config = dict(
    model='image classifier',
    dataset='single printed letters, digits and signs in grey, bent and noisy',
    train_examples=395000,
    image_size=32,
    crop_scale_min=0.8,
    horizontal_flip=False,
    targets=['character', 'typeface'],
    num_classes=[73, 3],
    arch='convnext_v2',
    isotropic=False,
    norm='layernorm',
    activation='gelu',
    mlp_ratio=4,
    layer_scale_init=0.1,
    dropout=0.1,
    inner_norm=False,
    drop_path=0.15,
    patch_size=[2, 2],
    depths=[4, 7, 4],
    widths=[96, 192, 384],
    kernel_size=7,
    mixing='mixup',
    label_smoothing=0.05,
    loss='cross_entropy',
    init='trunc_normal_002',
    residual_init='none',
    optimizer='muon',
    muon_scale='original',
    lr=0.0095,
    momentum=0.95,
    nesterov=True,
    orthogonalizer='newton_schulz_5',
    adamw_lr_other_params=0.0021,
    steps=8300,
    batch_size=256,
    epochs=5.4,
    lr_schedule='wsd',
    decay_fraction=0.2,
    final_lr_fraction=0,
    warmup_steps=240,
    weight_decay=0.2,
    adamw_weight_decay_other_params=0.05,
)
Rows from block 10 of a small image classifier, named by matrix and row number. Rows with one number belong to one neuron. Each number is 128 + 32 x the weight over its row's rms, rounded and kept within 0 to 255. All counts start at 0. Numbers have three digits each. After the name is the row's rms in percent of the matrix's.
After each neuron's rows are labels from the 100 images, of 14848, where the neuron reaches its highest value: "strongest on" is what is common among them. Only what is clearly more common there than usual is listed. The data: single printed letters, digits and signs in grey, bent and noisy. In brackets: how many of the 100.
# fc1: MLP up (model.blocks.10.mlp.fc1.weight, 768x192), inputs 0-63
# fc2: MLP down (model.blocks.10.mlp.fc2.weight, 192x768, transposed), outputs 0-63

fc1.335 053:153139129195127120119114137122176136119176168128088112152123133124115131104082159194078119177140138075173134066097098119154180204098158083105162128115149162116210157177148139100157072126169110
fc2.335 059:106083115206177190104113163102130081179173130148134104085154165138111155135203177106114123111120128098080114106138122134102115108147122166120101098135079116153130125119097085200096057088146097
strongest on: serif (62)

fc1.369 111:142121162158149120101200122144102144160082124148150151181132056092088171134090121153094114032131196150122155159119118134125125112121162122151106152088115140106195104112145159156145154189138131
fc2.369 111:189082110112125114141187060141093122128210092165141152139139096108098166084164114135143168113151169113153079133157148142149163178111077117149168159091151134082125159168108142107149134083110133
strongest on: serif (55)

fc1.318 120:130099120158155141141157151132107142130154126135078143156117149104088165152117102138078138103141092112179127133173185156087118034173130100136121134183124188095209151115134128166110167191076143
fc2.318 117:193105080110135102119086094168116130100073115094134101070058145124164110100151121028135095172119162121092130144142109119106156174154118138149083120106093161097177198165116131139148129111116141
strongest on: capital (60)

fc1.5 071:025081148136116097185149119129110200072097124118125158089091114103188155166125152174108088115102105114098141140161152167138162113172141101108096146144129083089187146145118122134066158156134131
fc2.5 070:088159185177121124098200103139147149104131178116149115191104114130119127163146084110151134110109104129104129110138113175115116131159156130098157122144144126145143189141086159123091097107119130
strongest on: digit (38)

fc1.544 111:088206129125112159148130135162130139101113185152100104155119130136156149153069120087143147169139139093136182115118051063112088140118106118161109106105113113145073102065077077073099093123208143
fc2.544 111:148082197132092181174146105149103106132171182143072116127161122078127080145154083096148116128141123202123153090151111099153135122153186147100140145137123150113123090129182126171056100142187174
strongest on: capital (73); the character X (43)

fc1.671 113:193064170098119076092129165120124113126108095147080126152114162157161134109148140137136161169201126111115134142089142158148068119129106148138175123058177103122144121154111178142136101164115102
fc2.671 115:154117124155148092087120131161153179114079077151127201152208156213124143145133111109087138119173162199152115113067100121096147085138108175123184075167148122165102112127136201114108113086103161
strongest on: capital (74); the character V (30)

fc1.350 106:118157232075100145159152179109169062077122167105137107191127153171127138069112099191146109150077117147178133095178092104134105148081135115092161129119154151087132118134198127120114111169169109
fc2.350 106:145111132198142106160071165113156139153169101085179133128174124158090118144138146131109096152114119133149136140101103117144077128127147137163098110111159090151160133136151088105141084111106127
strongest on: digit (48); the character 1 (47)

fc1.99 014:089133134081124171137142145090082114136123132157171078152076159092139120147174174162119109108149114068146108093217113115128143172161088134056134124137115111096120143137124171174137109131145069
fc2.99 015:099144145118111099133134151058174107080142126094173187160126119170186145161079147121136069123070105122160181102125107154151120109117157186143099202142164123102144140116159130128097113121117097
strongest on: the character - (44)

fc1.588 053:118079109163121195120162147142090153155024097126158118168095135129092133146151161144119107088166107120110123169183129227159084160109167136151110010084093183123089165152092103165098082192138151
fc2.588 056:073131143106108195152148100074165107117166149116132127141123086167128137155123138089127104086121130139149159126169094156191172090125120084125111181134113157104155105141149113102118196120148131
strongest on: serif (81); capital (77)

fc1.147 160:107165116078104128094058140097120081163132077140095117127122104135124120134025143095109184097151173076111150088097117116102104134113129151134176151130129137114089076143115128181152184120120153
fc2.147 162:108096133122148067103144149101153186094062181158184085139160112173139116120114076134094093068099113084171094183147143124071152130135171178112114122143134100119151126167130189124105147116134120
strongest on: sans-serif (86)

fc1.634 083:147106154075121116153155064144176078187123129100124130111114149114139166120138131127159081141116108192075149065108078098129142150151108112144111092093166162132121154087041118139101195129106163
fc2.634 082:079154174132127142106154169159108134096108093083126152149123082127084146129144092068172165121178125122122097133087151171122045137144108125119105075077156105119183151115106109086143140161149164
strongest on: serif (64)

fc1.124 099:117132133152058113151157135124111158084192134067136111101131123176080152115155101103124118114166123144137141074148120118170133109140140167138142077143124167113108132162171066141127143182122117
fc2.124 094:112054133112145145115182194093137134110121138164112148154094116123146115080122123098083074079071142103128075133123168144161135154141104137109120115037116084185109147101113150119112131128196170
strongest on: sans-serif (96); capital (77); the character O (26)

fc1.732 135:181161121163171173120104113121144088049159136107105126160163068180090156107113106058166141189154088148125083111119141185209151129098115094163098141138123096116139140112121122072128077119128090
fc2.732 135:146101077156144158099153072155129184143112078126171138117131108115121128152153180200118159152112079122120143089133077099099113095098131052157108121121127170090116103087163097153176092124158170
strongest on: serif (55)

fc1.73 140:122104098075088112098151145127134131144130108103103122140124142129084148125087157069127126106182165154096097167107074127123092147074120104139166163100124122117063128156077106158122087128098074
fc2.73 144:149106143088165122141171144106123163132187086141155160077111149122157060150079126106092156111105147117090081132116131186154127116124171103191119145110101127149110170071133092151185113125130126
strongest on: sans-serif (87); the character L (29)

fc1.128 172:102138123160120122112153100116122152083154113176184136152131179110124091127130097139120177147166177163114093104145114179081134165181102080133125159176131097116102161124178137107074085169097103
fc2.128 149:073146146102119146085094122145120135159146134155165139086090191160117125073134063112178110079168164095120126167119053130167160129145050142101121117155089102139131083175166095128113143146129124
strongest on: serif (87)

fc1.38 005:092091110136103195171098126122164134112183132085112100156153146089121140198176102115149184085119133094112121143096135123173144149166153132051144209088106134108170119143104093089149153139121117
fc2.38 006:109145115118176136171143077047129100153100138120121065147139143168168150121141125105160141107111114109115146134165098119171082152133131103134191126160088116114147186131168131158109123079145139
strongest on: capital (78); the character N (55)

fc1.532 060:149130142171140138126145090098078128118143175163148139182128141197139138080116119085124113152099153154184165118161131097086137164151051115127125172109122115159061100176103156145162116068104140
fc2.532 066:117055081103152112093118131167137124110132181124091135140030080154097139175080093102184109190060096122098143117162111150123167102134149173144145149162115141141144062132204119125101146133223180
strongest on: the character - (44)

fc1.338 072:165165180125170141107138067170120155098140129143127097052130073141131140154125131075120142213131116168143148145068132139146121094187057107099144081133057103146134089162135071065121108114122087
fc2.338 070:151079178099192101115131137101082121096124117198116166081124124082176106095124106221171127150118163152084163099128100110093153137143158126197103053195163186174087118147124154140113093159199178
strongest on: digit (44); the character 5 (33)

fc1.24 006:128135174071176102104109080170136143081148115131137133090161130129138130165133100113116179141104137152120153152060118132160186111184103075135168104101128154146140091130154100072169146144112119
fc2.24 007:082093144129152146139155086159119160130140179181105131109134093117134096117176098131142179093119114131067129131104162130088100119117098107158114089129117158125127121177125137168105145092111109
strongest on: the character ? (26)

fc1.295 118:121207096107118110185096117136097083076141166118106147190105111133148180114161136136128114141190112124109121163145096145122121151096108091099164126148084131121072132130164199140146141075135138
fc2.295 114:106191144140164140104135172101106096161124168118162106134099086179160128150124145124087169151158053125148188170165106117134162099200125092084178195149124103124119162118095147223031157118127103
strongest on: sans-serif (92)

fc1.549 096:179093111164120080137146121074083183164104135104097135150065092101106168155176122138069114145118136144143098208125104150116120145175141140120097152081161121132136088164116092090093137211155129
fc2.549 093:140124126138121128104123136117230105113125137173156107091131091167126149165084167100119130139135160107124107071123094152138099097117058131053087121064199145196136161119121174134111166114120123
strongest on: capital (69)

fc1.530 046:057176158122147096129133151129130162140116066120118124140040133132140136149141130088125101097144038139097106091100103216178023171184110134142120173159057104137125117152104131141141147174065166
fc2.530 045:125148108102105166069104093103145133082097150125162150075120167159091088138120129103142181140158159123138064104085108144155096134093192072074159113099142165091124151107108136127184110095112190
strongest on: the character ? (30)

fc1.491 119:179152138149152078090200115113109093100132129039079146160167157092118114162104155074093078153046042114165146141103100122127135098122102223185122167125134113119128103131135117129115126134149149
fc2.491 115:167140098108103108091133145107202129096133088128140139105104103113121143167123120071140155107093166139173143148123151129124155136122135116097116157088105138108132071130091131075139181155078222
strongest on: the character J (30)

fc1.569 044:183109127160138128149118103133091139141125134139170146062106143120172090075145134184102160152109114125065062073153134152070149099126139157118116101184126178127116077169132101141126067114138126
fc2.569 045:101094125127088156086161131096130157166161122160147125181183120078116144102127156116136132141184194128084172113075116101170074114176105055089122158146110115155121165134129162105113153172104117
strongest on: the character ? (25)

fc1.757 156:202117133129083160113088123052095119146123099136061161192102117109131128077117125104160127173126142090116185159155090116130091136062142140111136086133122158132203212154115127137132104140119122
fc2.757 169:164137100158085162111129117076100175051136135138104178111209109157162083184142146159109121139211164126069090112136142159095174138119150155104143084091148121136101129136151135145139123191114127
strongest on: the character J (32)

fc1.356 006:068090096064159077138113202162113126105167122176160209140147165134115078125112089166104140150091134110146098146127176143092141100090150122137103080183126186133154120130189180140089143116150109
fc2.356 007:118171140178142068161173182058093159132153147155134111130142117117122118170108120162082067165125068126110132154142139113120119127143146085169138138120091139093144048105169128109110129138098106
strongest on: sans-serif (95); the character ! (31); the character l (31)

fc1.612 133:144141119153171178115188112164096153138142154100067061164109151086122192087105087100165097102134086106141129072179177162127121071072145087121118065134108152117105100102089099142107069142196180
fc2.612 135:086159151125140176158122124185124191095141115044103189155126151089138118113138102141115147160140110078155165124163101099121126096117080149131172121127129128148159079144154126077116088066176135
strongest on: the character @ (29)

fc1.506 053:153180116139125094085119154141114198176125126094143122115101096132190144114088150136123107070135171168117121205176086161075127111115185089169119075167170123127100117171122067151134123170141119
fc2.506 053:096150144154091158099151161154166045128221143122099143153091130099117133166103106184088124117141173153154126118114192198111116146079098088049142137124095185118146183214071132115182106157084126
strongest on: the character % (38)

fc1.329 104:125180173102196152121147119135158153186107130184167163115131120153104124122104155143109178122075160093145132154097132123119129141215178134076113088068117113091112134146106095105065109088130095
fc2.329 113:050148147092117102080160148135119095160145096098080158171115124091179119113098095130128111149142153162098125110147131183109091111114133106130107105122088161161094156183162150114121057129205158
strongest on: the character % (33)

fc1.337 121:098102131113180092108171118120120145211150145065137159094134120105110163128170121150121132145122099141149123075172180118130116118180114143108102064080074136130113167103108062100137148149105117
fc2.337 120:099144144139115095093086076120132106114171184111108189115169153149150096096103121122110113144110188117143171128105087154104130133151125135167114104108142124131160102142091111178117112106130102
strongest on: the character % (34)

fc1.664 007:093062071108127185154123112083106137119134127138122117084108161112141117195179169118173057128138092073131079123158144098123109137144088102093114098157130109125128125138132170168139091151144073
fc2.664 008:142174170119123153163133161070157088093126161093168110159112093180122155168089137141135054099101113123102223085159082107147102174119200199069113176120151068113125137108143171131109155133118102
strongest on: the character - (42)

fc1.360 009:196102110168111073126140124088186132145096125123089155159117118122144148094075110104097151034110136109124155150119090129123141158104203101208070170134148112116129143128127096145128115179133179
fc2.360 009:143140131174110093132164138151093173113174159145114108164145141118034163116157151105157159100118142136094087186081139197156164144081078119109143110149100115127161123125067069147150149148116079
strongest on: capital (75)

fc1.92 008:168093084176086097135130118048179178153084171161086103174170067135104146113089178103091127088210152133076109167140118195159104180095189123176093137113056141146117127133092113143166102167128098
fc2.92 008:167156151139157121132135094099138124135122103136177116054165140155061148149107160070131122080149154162096147152128151198118134116111099109110135124160132093118128148145074173130215142151152090
strongest on: the character J (26)

fc1.427 017:067113134153085124189112162069110160137108128135092139113073114093156148210165123093139123168141107096093137118086110220157171176114156114059126096143109127141150155140136105087162129189094108
fc2.427 019:142180154162167152147133062074141136119181180111164090135145142195135127133170106145138101095164072127132143154121109127094070179120158112095154101158138130153135144087124129128119143143107086
strongest on: capital (62); the character N (25)